From a checkpoint of a small image FSQ autoencoder.
Training: 9500 steps, batches of 128.
Rows from block 2 of the encoder, named by matrix and row number. Rows with one number belong to one channel. Each number is 500 + 50 x the weight over its row's rms, rounded and kept within 0 to 999. All counts start at 0. Numbers have three digits each. After the name is the row's rms in percent of the matrix's.
# convs0: first 3x3 conv, stride 2 (encoder.blocks.2.convs.0.weight, 128x64x3x3, standardized in use), inputs 56-63, a 3x3 kernel for each
# convs1: second 3x3 conv (encoder.blocks.2.convs.1.weight, 128x128x3x3, standardized in use, transposed), outputs 56-63, a 3x3 kernel for each
convs0.22 101:512449479516378539493460506515519457514470533511558487547468504581544489496475503479408473463417496441464499500518504496510504458484483441509426429456413491452435533535532500487505512494506455475461492510470496537495
convs1.22 110:530602575517519550528583591585571568597559457591617475478503577524450524495514631455456397485570476494525488597545575539485444528588426552553502535482517528549527567562492524520495551492487590528533542478485522585512
convs0.23 100:535534486536543436544609550474508527477465470459473473456511531520555646546598647405425432515587546480501535460445490470427463498452462434479480485531479475481428490477483509500469546543492482485484484516498467495468
convs1.23 098:552549546500540511575592460522430461497477423487485481456441522474505487500512503483533514509522503497501502496504493455518513478507521487525515492551565519556532583561530554474479502455506436581493457514533499541525
convs0.24 092:483477429508486436443504411539527533499498555514470469586482545555570597419476548519506499496487493518509480500504492512508498513512504485427455483449466495516494483437478505470500510504494506489503515516522507531538
convs1.24 094:469469478494488419501430493501521531506396455555551476507545468476494560504528489519480386467462405469510462427438430433446451534524583517553614426465556494521455548503473489556455510534537437491433515478431503533438
convs0.25 091:507501432551536421513458519559497554487467575495368566466486536464450499506518509514446472546442463582499525493484503496469484504480500437524518450536530441514558481476474477479482468478488556538519538535520550537522
convs1.25 095:454462484489398383537428417388502449371427428426437472493496526502606521413504574470490530503463429566574470528606555462568581447592607466512453517531508513514563539574485612499482423435499543562485515608550538471443
convs0.26 101:536569583483531475468414457509553541498514562474525619529426508511518560440460409538500519526562502514485454524510489530519509503500499477449446458471567493434554508513518511505515519511514537499503519469480523487496
convs1.26 091:582540540589572554583515489451426522482456469424518496442419482452571593478534511508513476555590504584542490520474581532470499544473546510527518551408482526510480605603533560564466552358469534472436576519469548488491
convs0.27 103:537505534521518502423327419631561518578486435580576506581571529534468521548415482493566515455485498514538500471476485492496505488502510498569427491494473487482515497461477487459475464457478494457479497459474488455468
convs1.27 086:535538582480599518446600497475543574449435460513458491449560587514539528408410459423396460550558469481489563447503487507512518458395389450465495534500493454516508565578514465520462548601512544458540599525446461442496
convs0.28 098:519416479500452463503618575491520539585530523609536479437440464491436530482460516453484451418478503483445541527528528513519514491493487601431507654510575506599517517490480501510493511537518492478471499512487503546499
convs1.28 103:470472461496478414504538484577457513544576576528470518426514488493501516490494533426571496458491452484467480481490572566537583574509515538536540586560470530541518467575556425482433548603523469516460549477625466487466
convs0.29 099:501481499507481465459514517481516501500486470538536501575541556516500531448489515458535514472509469498528496537535549516524532489504493471524493477524505500532482495475485518495482525517509493482488502496500503537519
convs1.29 106:541519564485503478529503455559564561445542578458466483497450467460577486522590506500535602464472448532526542466472449550520511557551495507536491542574582544557630501472444494407448455375365523518469436441418497549564
convs0.30 105:491446545544487472579489521425510459465479464549536465502484487454456573521541649513405489526478465523577469506498487510505496517510506501440431518504476568436470490482484484470477467461485505486481536496479545482485
convs1.30 090:543521544481465591535568586454490462480439436511509528522504511574504529443458463480465511463431449472420472478455418538558496539566480490424437495551473520551520563554511484476527544569487522509384525551515469429457
convs0.31 103:507503511455372575489560655532541504539477529466484432577625589572554521565582573471480480482495470452485504513515504515525526524529528531516448556471452562457448564566552525523539474479495471492496482488494489500520
convs1.31 085:424484403458477495509520499526450438502472446513552493400418488478532496448452465516545595528564500507553531502497528442448547468513510451490479481487476508608568517487525404466444499522549439475580505601547455529494
convs0.32 091:484508503469471466523454373530513531471473535443470475552492543479463504536445453412483528470511540469505505503499509516516518508525508501529531483517469536482461504506513463458483457436440482493500490481482520503472
convs1.32 094:490495564524462518490447521500495474475448527418587554440427426508625551530495563532502495504535422487507495510501612487457532489467481468432428520546518472465528526517455482501427410540458445483521460488456474386490
convs0.33 097:549472420511499430540480455445420431410465367439393405451399423484421478528537428508502507515530529492454447475511498496512516490509503439465372496460436462466417485503511501521507502526488501513483509546522498523515
convs1.33 088:561553513445484501494410582491421529439488524419450436514474449452479505484408389531477430388430453459497495474437539438464428472484452487575519431519540510483456499487467476572501504493435408524571473515480535597452
convs0.34 111:530524415449567428513474499432523473491532536580597539488455401432479398513500466491463504505513577486558557456466488466474488473476491455422482440500478538473562506498497495488491485483500472488493481503510480474505
convs1.34 093:539554583510545566469458571499554536510550458464552488569480479470444489477436455420472548494545533485479475451461429432611523433541510474471469546524425469483411498562522576634463461461477520571519519470482491427468
convs0.35 107:447488388486549549523510465491516543512552571515615554472445525482500534544451524506473490493461474489484495485488486493484489487494498404455465442469542482412497516499516538526543517526526467476482443462469463482479
convs1.35 098:534523541604518514589532538527559472574546534511499467529495458553562476533522360448508558509556586517470465556549481545565562554518473518502487486540478516485509488517492528590557501559511503550588517550560511559537
convs0.36 099:409501509470575402495459402527488543564521556467556535520618630518531541575530529489514462468484449510552500470485480464476456470462447519488502505466536529486556478478464464448470484476488468476470461467449459463443
convs1.36 101:574512431618587474535622513454515514551491596444496530589527515480406515457500540473453482462554528443514483460555471457465530425462438466475455487572537502523569479533475566584519545448519479448544502492573513585453
convs0.37 092:416402455537477446443462522535470412485437386407491468373444533496503515543558487466522488498537516616571594508504496491459478492465475502471548532433601462497497440503489460508481494486455470492483494499480488498486
convs1.37 087:511572528473530496558493460465542556447508566420374458534536539367506480485410506476432445465529483448629491563522481503539458545470500506551518445502586503532505585486445593593472528533413488507528547513569498552445
convs0.38 100:411376547440412548494637567427497515439554494457613467500547448525499482480422440508457520490469495453491531479478514503502532504505522435423444526482478586442504473462493510490501524503512494508515496503496503523496
convs1.38 104:476533498404542438443482519525463608469615578550586548478499442459534553566532535516582545495541462474511490576594598507652568527544513502500468524520507522508540570529465494629535553616468530487537550523556529459505
convs0.39 100:552495472467460539468493454436496523505500500418437478498435467532542494456465482462487456486464448438429459481452463506486491522517524457394512483396516475399457498511522452461498432416470459437449459437462463446475
convs1.39 093:461487521532470632454492491477406457493434322457382413464526509406415453384407488536551451430472457482490530495450467598599570485446489515523527563491497572523444526563479481525519507572466538479487503418368498487464
convs0.40 102:459552586491562549439463522517459498510469520539522500527470554502460533536485490418484506415438509484499521458430456448423461437421447494457515503486525505495508424452468421442459446449453435449434450462430435442426
convs1.40 112:535557546558523543569516551544533559558517559496570528485498424556563560600490506439535535466509535420491518477501513574626648541506489467484551485431492470487494532500511479525596482524503440451568486430598490486541
convs0.41 094:502543561526545557509553519486474510428486552487497582474469458579483540618603530540491508475485537471427429499524489488496476484485465465472514495520500531492530468464465480471458504492478489489486478474460498490484
convs1.41 111:563573524551603549461447450595554514553534426481422435449527443563547573540492526535502577506478560511509562542445488556555547486470421560577549463453475516501474516462454539457511535586482457467443489450502510506482
convs0.42 111:474401481442469491508586615517567507487484573425505525462446488526523516604672595547510607480495540520523541518513515497487497496489484498437416519503446505491432476480508462450469476457472507486508496473508502511515
convs1.42 083:497504416451505453502425511530526530470498460538416401510481567478541555497434479525495441421396442495527491485408424379446380484544444489477465426415456485561424498476480501477544464502460536511531529503499506547565
convs0.43 093:514448507520522505477479488566547478495487515519506548457456486473430399506570489486457476545504484510490505497492486487495474541563531479485464494510513481514515494485492530537535538544533539543527508492502509488489
convs1.43 116:517498532533475404483514499494615549462499561481456463470500496596663650492388474509481475448478464517568513508533531546412516422461467537579515499588543480483599473411460518471448483485437502578536586612521523536518
convs0.44 099:463451416503472453570503541479416471522492487510434502516430435538482510517471530515460473522532493489501464482483485501491486495480490453529473464566551540593568494506506495509508482485490469456488508498519491461490
convs1.44 091:449521407449525477499473405454475364445423450449454429494487469483458437545510513449431452429425445445506397539524491483631699467524577521579514530639575519533543515507541511524526490523435502550546501547495512608493
convs0.45 094:554527512515476458475479500434451480524586409520563509526501519491583611516541574416465460424476482430488538492469488509498516497504528434510528514516493525507443471516488487506487499493511482536503496541511473510475
convs1.45 104:497511479527493599484442440559487526553604419467452390449450462544555524523532574529516526530544632489460518491461379529716502434486457528552552533484486470464403559499503468410567491573535572520480439462470465450530
convs0.46 098:489464579493508574473493452486613427509583424506484566447575415502501389585448425558501519512521436477483435494508500494504513490484518515674531507550746573430870514514509514502497536492479507498500514487501501463504
convs1.46 118:514499506554548444471462451462514509501451565513419519504470505423475549432463519512469531473523504516479562495575571521506519495411446512475552508523574519513482510479444577623535573487453383432545380376518493374495
convs0.47 105:458430422478630528323407417445407461468447390461382414468504476471485406466434451518480548488478525468488551516514486520503475506503468447445402463471410416429434505489505503487499496470498517493515510471523505463535
convs1.47 101:523568639482446623461439529503474426538519483527494514494509574488416464486413468412456507433500483397562526525509422501527481501481466456459497468478425494515507555511522549575488566557427485514516484501475536546489
convs0.48 084:541470439494498404503453560487393563455419623531373514469505496549570551519602545432523524480552482478478437473468486504494513527489504503451557568445475535424490477483496499511509490515504489493504498504496498519505
convs1.48 108:506544447557512461561572487407541563371505638477472604536453538398542613452494599506440469459421453484598426535563586479527650591589567556512511520529524552547588485536420504517452489549426437486481481383565509522470
convs0.49 095:456447531556544572480466443508423452500464595560524566560598530562496502483426482584533457531519519503515550526535510508499471499490492530505486508493494518486468487474496488471488494495512505492526521490508545516510
convs1.49 096:512496483553499521493497412468518529530595534438455503504558479477525523502501500464443484570559510464517537513531421449534542557508605551561494473556543534515535539557557452607500487576409527514487576500564451631577
convs0.50 098:543420429511533481443487472514393465521475501471564538513606531463543547408420489491520547536588583586562583508512520523520543517517557536520550515464524475503551523561538519557558481522543498502497512516479480471438
convs1.50 106:402485509458443505500485464522571464477491461524514481490546527533552478458527510496486542512521531496506569516517479534493480484456475492510504611589488458521478467570482559469530444407557506482525506546485474468513
convs0.51 103:447539503466442443449512507617479555608520561531508642499491426477497512457446470510497547559519552529495455473467473474465469484475476512427443534467447541517459470468470492491479519508505488475472500499491471475478
convs1.51 087:440494486490484506482516487541484534497472584535491563508488442441507371418393513441564504506526482447505506458430524555436463471550508480461464546490511541542485509621573515561538467654604590567552525575532473455486
convs0.52 097:420438491476546532564530489451466557456502472514502476509565362526613380545639397477492480471498516506449522485494495479492491478503479503525465500557537473531495474485480486507473486511480478500511488514493483512478
convs1.52 106:488587529479524494528476448501484490499518436562556441545609525491624453397506486495503592482510558453475505516465512559566535575543480500469544522406507487497491530568465504543503514551451490469555432597586406446605
convs0.53 110:458529501530583642516549572474483536457436470453487465454376412549497504472512507495512507499532509508542551469472477465463471481500495570511557501515464506475424512495504510493500520510511478470476489494485477487487
convs1.53 094:465479475478496472494449454501518539474470438488530532523527534504451431488430399491579545474526474500546504427473471479580446526627557408446408451433454447417496478434431471391386401375383475496501432558515401402402
convs0.54 106:550505448465517560439475543495594486471639445495705486439524562392463493398474514507458514481468524452464519507484496503495520490499521486490443500508461450484609481471479476502486463469484491545508461510513448476494
convs1.54 102:469486515430542540432457421445498538497519571513526549596528499509541491480556468435540492494569578535539538456534486486524476432474445462506458439513498435473511480532521496613467570547532481487501506435585550411512
convs0.55 105:514496505465483513445544562441521468478525485533427593484474484508507490520507400498509450487533535554500540497475471511491482521500494437407462551600520504516462456483460520519501556550540545542531504493510493480508
convs1.55 093:512529469479556504378473494571511509525604518539466426625491514513462425569528559480522494469448513475487508540543524490469392456410405568541542548546562396462432464442428562511432497485463565544579447433431468459548
convs0.56 083:522503504491450428480381382477552598504538501553506489514464463487504490443459525497464487495440478478512495533552554521526531509521527520466491489467478449480485489472527466440474475456452501474493515494502539541520
convs1.56 105:511602579492457481476506536506548509478501564453418511510484506548651502503517607463455483515606468501571479542474524486456473496473555388412412509443498500542531479501450511444375410505405524492499507451455473421513
convs0.57 087:546558555487526537434497570530497485534462474461490462476505490494546562450472469476499531511526503550498501481470475482475453495498462539502523478542480507474458513532504511533485489507481483523479506530508488499485
convs1.57 114:523506465518502507473399447497447501609517486523465453491489491413348428603576525535616470527556542462550470507475533479591478487466472511548556555455479569559512482529493466516509462481512509468507538499413547482555
convs0.58 107:587470475524487592449385460610548460559521494549493497544507611570552591513546506476498520509470532459465493484478465491494476473500478520536543557528518545557550475463467475459476467434460461448470470462491459429477
convs1.58 086:519449527474482487477470468464457431463511472474483431523501470489455440449488441569536555514526527524527552465464470480534456476557398443458456429474381483483456535454467453436475432461478572552478506492386503499504
convs0.59 099:571503501498438426463441539504446503502510530499536460473553601550557654601624664439465488434500466401467426500500491526517493527533523525503464500490399455515394522525488548552518534560542513513508515535519509566515
convs1.59 088:541604455546605490594582520480503501479502422487489418536524490512606530504514461539520522493567515521586493428462479459473498448531476441378415474481552447482476524508482567386470494400518542494456478471430487523523
convs0.60 085:455469502482514528531456568474401524476494478402414477569601528550601543520541469545441507554426520558477492471464483506493474504484476385463373430511428540507469493469462481464462490492488467486484470487488444464504
convs1.60 115:514543507494492451559471553462528570436519544433445500496423469367501540464530542479454540422437490485498487505531501487534564483634544471513524497607592451622635496507469545459476456346454359422479459484547490546479
convs0.61 094:515423431515417426521465413457441611463356576437375603409520482371440421494449426461445504471469514476502574451480508465489521481490512489521560498489479476477463476484466485512490502517494537554539535564547530555541
convs1.61 116:500426581472406534556446507418470439423456540480510608534529551500568504470477563455513462457493433523588477444525523436552632469574654437509513479453437498474517545566470603592505554500458469616487443599547477572501
convs0.62 095:447445501539540542512524483522559545392458453411437440569547536524537542569523572488449466560459512485523487479489510473478497484482504509568586478509552494474527482477497485494510483524503492501488498514497512539507
convs1.62 088:517517557531452592487450528490479392510451445525555487499532474452486399558601493507602571541511507534652452510495449444603570503563512506456414523496463568502487501497545416475515436479463472526454480535487488570460
convs0.63 103:460490504472475401457489522467598732587590714568623533487505545474455508552487487431502519544512553578494540501505524482511521471487483609476496493497394467530405527517487502478459486462452482498512501493521496500521
convs1.63 094:558513488504437428557458434484540518486439552558463540510539559483540577525519562539562470499445375511485404542437564569479572568503554565448491461456532524464479556483523580512478490467450570513595558487580560493533
convs0.64 103:392448387453528478520461486494483583425434596413443588519576445480592435470655473576579554658519563657407519525499528500481519523511516518479483399465422412550469502546525509541512506542515504485484494478486491493493
convs1.64 095:565508495495416508587495506466558494466498444451533498396461526432589553478562595516490483470438496453473436503502472526513465483521442592563508583554522587480531550560478507524447471502423490497433444526512469457389
convs0.65 109:492455514464447521504515562443464510467496541550499509566557550524488538485437544519524544518526489581575471485477492498480495512501520433453560447450549478412546474471464524527507548580559502509494489520501467493483
convs1.65 100:456487478487513536439503460516482460480518536498447493443448388406396319384365438525544553413394465467512490463490490505633507506578525452488464519559499467516474468463494451506575519581496479529534496466593509491454
convs0.66 105:522598570527547519528581526626609460674474495663459542475522531509625632507640547484516584518572600512566590515499533491510533477481508498531527466564449465625440527504516523518518514499504469481463489493466489488463
convs1.66 093:489508402442493484451519519528509453454501482464455486470507545509527548448395447470472494500415454499452475474443462410500421415519487443471484434535467432554499586482559477398475548505525463445486458583547447577544
convs0.67 096:441499519446461393467460426519440495438429541406411492512519546523516516468405437504516522544529519524523539529514502522521529517540536510472477547599490558668479453478490465508511503534524499557518514550540504521519
convs1.67 096:474447516487432607464450535513515558539449379564512531417466427572524426503489487474520521500526511391420499473537576524568551422453451467512531455371480494489467482491472457420526469455533493546478478512335477445490
convs0.68 104:468461464487461535553475577580639421596611441605633416541423415511486415510522431442521529463544511457553480499511527500526538502511523507554393483488500517491634464466483468452483476449470547537542556560544559556553
convs1.68 111:549510433509604396516564433469520493463496506529544466496513458475535602523519561528539578553481555532502528463378514529458485513417484523485494525441519492442441466483541490603492525457477509450543553455594503403562
convs0.69 097:494567562537538560509562556459479580462496508452591455419469577509469590464472557504492552476462532477497512476464454466461469479487474575457527556519489564518510453476452451491446451490457467538493488548507487532499
convs1.69 097:517508527550503563559436502548507491521529333488548476539489552554501554543519500530499463504530536501448538467487403510578391450503431526524501534532481494481509558524536537424595577475605547473507464496387470478501
convs0.70 101:434473505431443442410464498510447463446378404387364441490545536474505460512550433518501501499437505502422493503506521524527533534526527462414473427478476478474477523519502508490495508508514521514542520523563507503528
convs1.70 090:543519605499422555531573579436549495436419421515489416484467465504559523504434466419508434467539445462531553454495410506492438513502511464520493439505464428539521518456524443409500453453463528506519428531492427560443
convs0.71 104:495503513512518488571551459571596531573538584525489562490518536520521549450470515440409418521517460564500502504490465488476463480469465525570575549582603488483530485457464480472460485483458464497499479496505500512496
convs1.71 108:514450487519441314504523377541525529602441607547530566505408470625523562596577549460487490498596517501501542435508546531494453455469450533522461509547511514487534501495489543496491520467504540517466479553432395428397
convs0.72 106:475455459539509382501539495495561509490566537479501516491469498511541497504514447512471419506515430513455470506509502505522505501516494430519500414538479444568448496507505513531503529548519478503474485518482479492485
convs1.72 115:488519494484449515481474467561557537569531547554514566521480499556507520510542589513494493546489459511525476537506493641585593506597548551520497587579565562528595547572503661465503517480488536558496516501483503410479
convs0.73 110:508562522446508495474443511505430438452398439507450456445452500510578570483499512483525406541518512549551540491486489508497501516511520499493472458452481404505543481452471488481467490487482503472493517495523507474514
convs1.73 079:417478488443461546400481488479423416502448419520452481520468546527550540542437463487421442448391442471415456582522457518593523428452545495448455548480401489434461468466477518446459500461549454475436442434467524339404
convs0.74 100:529481509493492517515519448433449430474497459478434491477418406540527518556520587486497555535530529521500535517529549522525529537531513542438435471428470455469518521524510522529519517492491510554546520552539540566541
convs1.74 081:516498467489516476467500515490484461471450486480395429468468556523453538472307456489456415472413367461444433500436453483498591495562456463503472469462430517553472534514510472453503509533491472462439530506528564484432
convs0.75 100:438517497563491427524515476481456480533420481549505495483547476531546483587615544449481454482442513483470480471484457480488458489470476536497465512520489462647432434502466466504446498529451486515500501520513490518509
convs1.75 089:512540570488491560528449443554533509505579451492544455458490456500513459458503391503495583598519538549506524538536529481507554473533538519547551524498478525497480615490534522439491539539508563530427578473366500465542
convs0.76 094:519515517482461472437483420554438479489456463439446494560469544583509579539568558556526464480433370514481445531496513497483502492475509505484595523496622545452509519528513522545525520536518470478484483489482491488478
convs1.76 101:513463482533560592488500469501472542485429434409441438466478436578503491450464552532506477525491548501572546559532511537631582443478414476514489461547517514548503506453473467475554527592526460433507431416554495552588
convs0.77 098:377406415489516531494562535534448419551478414449483444526562550565525467550545549437496420460520501512498522477482460479480476496495509556474472558513542498531576479453458492471461500482492503502519491489516462449494
convs1.77 092:526511508504437492502513517526455527459492447480434495531458513527537515516398531420456465490489425469524414460457510503518554433431507532540481484513461448471435526572556470497485495509494480511451540574518540484550
convs0.78 088:532536535554509450451527417409491515353478414463478413450506529445440509512462523503471459507570439590643517546529538533503507546506512527545458556523431545470447490519515468489475487485454540529535539526535540536523
convs1.78 095:469496505476525508533461569458490495449501425425427358494481435477432486440417449476459536494548442521521487481398500503458523536513448442452459492463525466493464527565516492413556443435558521502515553459561525460480
convs0.79 100:547537521579489560469512501507512570472502528474460508512465405454475440543497524434506496397513480472475460485505491491510508491496488524502475461449482500461495473490482463457454472452452481502507493511509510525512
convs1.79 098:520538512499465493519500459560506530587499577483562600490477600479452380514493411485550593480609499525463541558593474461545537501521595457482457553465466535579503513488471520446469454489503472516597443573588431473520
convs0.80 097:505483429514537482472512478492547497525488484567476542505587552537513635519568624527508417473487436456459490511499518515520522511509510502456493538519503492559449498470479495481476491487478487510493506561524503545528
convs1.80 110:587536501599505485582576520502486513453443359500445388419437504449423565486494492510515474468513538498522428447406383448483493488556471548501533480514577479481501586508556538454559496364529514474486476525523509564561
convs0.81 104:503507543555496529487496503488543389527572428580653473542507576516425476440442495494516479503537513504519512516478494519480487506486496529463629521467598486465606506525525510539546501537561532559538544538522519529506
convs1.81 105:500503547565479541535457495501531550512584518468609518449563553499718594474685561474478604442504590512472528508485524500495434456482443545526447602510517521494429541489501512450513504485533482534496429481552399414513
convs0.82 098:433440503509512488452483524472522511480601513483554465442448543427453510512516609501505580523490497445441427522507503515505518496459486517483513545515508570530553522526487495494481491472463498499493497504471486498466
convs1.82 099:486543459499445458516484463412560480448500511504439352444410498482533510537503496552466510560506479488560514515455462484480398513402390513553517496528476468510521492516527562495477561424504506438474526467485487539513
convs0.83 104:451495491481479449520518445544568560454533520433544523498455473472527495477602539450444423502498479524474487491492497502511504498507493479532560408503509423535469484475488483486465505502454474499511482509497490519506
convs1.83 107:455485465485475400525519441466563522537531495529533538563530513546540470517439491516549546549512435560604503574550530554568519519591493517537485461429516530559516549483536513403539480513546562645512637562673510515611
convs0.84 104:407444462475518528516454375611695542573572495547558511461463452471550625525582614487498540488537513431545513456469511454490495458502481551539535495522564477566515471541503477511484485514462474493458493489454468511491
convs1.84 097:556496480606419533498506572491610504487571561585556583468405498484548457503486469474386425563500473494472453543536461398517522484424499474472459501561440495538539502534475595449373490409514503465512523565489561483489
convs0.85 086:500513496495517587547542471484498445494507520544607537509556506496548577483477509560463441500515446486502424501499503486492489489495488461462458474417465480417483488465453501499480487481490514512516518509512520492507
convs1.85 104:573504440541509450613545503493457616533482568492510516563573584497468586494492579559553471485592446472554482529510585575545529517522435545560532518528545515458491616579435560567416455455403533528507510411540540492536
convs0.86 098:517485460453546456534467515531474544537518518523472505458498553498490558507506587507493466557456541542477537477467492475461497511498510507506530510511511460455544494497494498503515506505509472485469490513485491504489
convs1.86 091:538505603513578500507476552431520464504520485517474422460471472545651497526557456611506580451448507531544566502465540516456405502533531460396425501451546453487476466466481557440444460478429503552372442506393477505512
convs0.87 099:529655480460490583573509534424476452445446468558532460479558553463530527500480455464453537445489572446523488489510529504513526513492509354644373422492359460356482508496497501502486508495483521558521547538523539502530
convs1.87 087:599541512539555464472379428451478461556499485486514417555518523506538565594582482548532459519589532500447506484442466453453354436373407503447482489441527431443505526474514575547468536351384543510495544497510532503663
convs0.88 089:454396442584524541485513549503513500519506564513489494459492534571490480465435432524513486487465446486516515524525527491494496488489506471449499498480494493461504492488499495491513529528549526504521533521535497479493
convs1.88 153:522470379539419454534474368519522481529533500494526527482482472541466494554573513439485514486481550510527503504501500483552527465461466541605547450457423552574509543492473520527447535408444509401429524480471469477402
convs0.89 091:544519476472446427572596639547519529520511518498454478536551540457487493470449465513499498523512449503524473518541534502509504494486489494520546508517511489452490523540538498504513507505517515496502528514516532513516
convs1.89 154:473399371471407436528418454543528501538512529470423500538580560564515568549523463462473535499539583467477504486473398469482463505551490455525513552542473529526528485479510445489416499486450435436457537550544481502451
convs0.90 103:491452469485481457514412458584476401508422475502477422521563531531523547535514452520538575496543532445453462551561562499512526493494509520456510449401399415425457515550562462481517482463489480470485507480484530492510
convs1.90 089:447483515431488475494448535502545549498471552417501514453476486508536528518528518540466419531554551483510517509416493526506447514534503501487468448420525516510553515573537467409435438390507394426456358375460398525474
convs0.91 099:514484439377543565510555682504440433545430485570456516405421500521490581485529581507554540584592612529473471515506489517502479507493491463434483435465410460395460488482473479476490463447491493499466508531487527521513
convs1.91 085:473449368385537450469469436502520583500516542552548588407421504427394488534449483517558522530530474523576521571525477597559508460550590527459480512498428499507434402505500507506454496425553493545436458650595547521545
convs0.92 097:392535612470536479557464313464490394387472416478438436513443499530515541582566535460422532474533528477504482479493483477476473494489473461484407515505414455401436477484488508518471537526446471490492479514508498525515
convs1.92 101:556490516451505554414519455558511407534503467517486486456543494496446467460440455503518506497446498509496502538526477557600510486548522513493492532594488470575495585475554440439507483643485584587522509455558438508584
convs0.93 105:497493562443491477420518512466533418450533454452565502434471414466469420471455500476456525495465537544463511478500497451479474480510504458480472571492442598507406441430447440426452459438453458470483460471469481513506
convs1.93 089:480480485522503506466490542550506552498487460535455471469471444488556446436452491492475454485498495473460466449553527513483452422428384479552495484415464388446431457511415465493451470543495490457465503429450461448512
convs0.94 103:501493518536366485550426485589274515611440573606629500480503557465468543410465550529397545524460497504575437496539506496537500517522528328773441398545389477362638518533552502511551482494544541508485561500495565461495
convs1.94 107:500507517523634379480462381485544481559537515554453477486500502467470550556478449509443504566576562491448467507471541489424445467455432512448481537464504508476496502427483519577446488401396442429481541411420536435493
convs0.95 104:432513499460481419484485457491418486484466474507474418522510518520563589564579543494495471483510550454545485457455481481480494508498495480480471477509427433447421492462463512477482491464482514508519543535528514501524
convs1.95 101:447447524504519523503502451451504475413523497464431524522488503561569490461470501519427459454470467595439503573593519528554594508549490542562568544520507539510593540498508665504434570442477554607457528546439621504529
convs0.96 096:497459414513463517427438497548499463561470452560602460508436454485482489527578534480498509472468395429522399455469459466465479443439458505533467541482446536484527464466472457477449470472466450462467454474465470502481
convs1.96 107:503503492572616474525460515519587525573599562514527474514477516523477551484419424548548415542542537558503489502520506458526583515582520535524478525431447540527510552590511568531545519544522483543562515525529460514511
convs0.97 102:535476472485517519491418442564516573622444609520462542521464459506453441453471497524477506489506439521536470484493465485500492486490510479423476544483490567452479453431466475475487473500506478496504487524525497526518
convs1.97 095:574543598586574547521552546524471525582480480566539531510646601589589493495481528486535534435513491493516432466452549509382426538530507520493501503464541550509497522527526497496518452565379500577528567558537520473489
convs0.98 102:440496509463459494469491438522646468464494619451482677525518419524458473573485515479490453496474460486453463492518518491515527494483497516518692534512791557480634490475485498471480497462498523502488516498519504467513
convs1.98 107:520474470559502469555522391432531519461497540549478453501507517558608521493549600585433478507599565533563489454549617475598568509495508494466594529492578553506499525525494523606519609609412463492556369482512461426501
convs0.99 098:550483476586569502541551556407447473437459475510587575452500557503504499479450406514481469554485490510505528515528538526518532540519534480543502416514491420461482483511514512516521482479502514505491520497505529504520
convs1.99 099:431498471459495506475461466489481491424485535346370508508611584463379479532469515518515463509427475524538446496460458522542603520509579438397492385483480452541443488499509482637593526498483470527539487507623504611521
convs0.100 099:471553519481556422517555530470486592443477540414496536513492488428550474414495468484499437522521508470461487520509517510495501501488478567525502520508505499551579457480500462461473467495472486486515501500529512533528
convs1.100 099:573431550592373529582534497492474567531486568521486501540524491520515521547511551504485506529542430489572487460503465464517492462409523436481494435511384463523501568540522529623438535458462510530487487525413503574430
convs0.101 102:456519508522523505502558579500537601462565643483470605477450530540530681440456496438463502468478489429513517484492486483496487523517516542578517496553545456514541508485497523509490527533493508508519508514503515541521
convs1.101 093:417413457423493451426493448543500547546509600561503566508524466536545541510602498489480488488454444471446535410445515488509587489437409462406455477556531525538504468485500446480400529528487407413401442374481433481475
convs0.102 091:506542510557561539509486508497478520502542537452463464503494525509498521450474484498497506515482481531529534503516502469465457456456455531500543520528557468449502488501489482494490516512496513496496513515505493488477
convs1.102 148:466400345503405464496434384539504516504584555460460503537542513560452461487526513440484497511546502486540504481459440510450501525480475509556519464495451565564491487502468427488390515485456482495438499549553513567491
convs0.103 098:578562510587612600513550452437446542450494529412517501559562511450535507573555489490452436543534496477503478521510507512527520490501486530471541560464512534531575507481504492516493455504462460511484479538501498573515
convs1.103 091:501417446508424514536404439443460493492490483435568462617648517511468483583528491485574479548504558522549532539536509555522609501441529550517521528467520563509461470466516426457537485476560476495443450481514521579564
convs0.104 104:550526574477503508572446500461427465572516415644492418522522463446500429448530509443445602509480555469498500535533547499519520483517501499520495512566496530516496488501515486503533498494540495525529496504518509477502
convs1.104 092:467531496449495532497419525458499470625429473463452401462486534415452518558545476485464434540586501480395451498404485460442513464422358463424507515375469421380468515493510485516475470504517531451541512426499407495498
convs0.105 095:517562545498588590484552547476518462501463529597550520555475439535510418429334306507435540508478551527455567516503498500510516471488499557462547524527499485457474535547539505523525480479484442489487463487487489485489
convs1.105 107:579575555508540508481469467512535525451483450434516510404556432546643545458497351450526532484542488461495539526574499508569526459440470445545470534523446490560481548494459442479481474552547520494541515550447510471595
convs0.106 102:464418443495405469479533500467493470469538405480515474525462482557514473487516450538445551541466604567502612486483477467479486474474497440517483410420469423519522485471491478471479504495502465476459457462448472508448
convs1.106 083:486528518591524530529538578450564531459547540483401563447352404469446367421471506464418535495424465520396465485480472462449489507522569507439477506462484504499469545571510566508493503457516509519537473626538464581595
convs0.107 112:536441524506431574447416478566485508491454441449460437501510548540505446647623517559453510500474517436444492546552552548562555511546544455525519441518488442413427523503526505501514476475508529520540526537562542551560
convs1.107 100:541519530469493527548422540450470533445547492454427441465555471534502568536611444539564529472516598489470512409478450483505461485488463463412545485499534544478507534481547448453474514443528490472571494514518554505517
convs0.108 099:455514569397470560526425453488571582462511511452660471584546532535556548471469485486458421529455446585492479471478501476475499488478503514498602478463556449485527468477466482478489502486500511514527499499501502502480
convs1.108 093:465526386535522502583468480466463508515429508527472457504558574446504554528489489538531511522563610546620464494537411463510509480575519503491512446472580520442492592503564613533462571567433503576478369496579497545512
convs0.109 109:511450445552474569557442528569404456600508447537485487420485501455458435436444422522579592523584611545575566489512475490514482490522499509646465458470444424445540517484490501486496515499506469488476480480486484473494
convs1.109 083:480508524448538591462467488513471475479523407459517484438398477506447367370378336477526470461530493477451516486435464507470470490525516434437477504436400455473459498528465469458548490435540541432475511464482543438547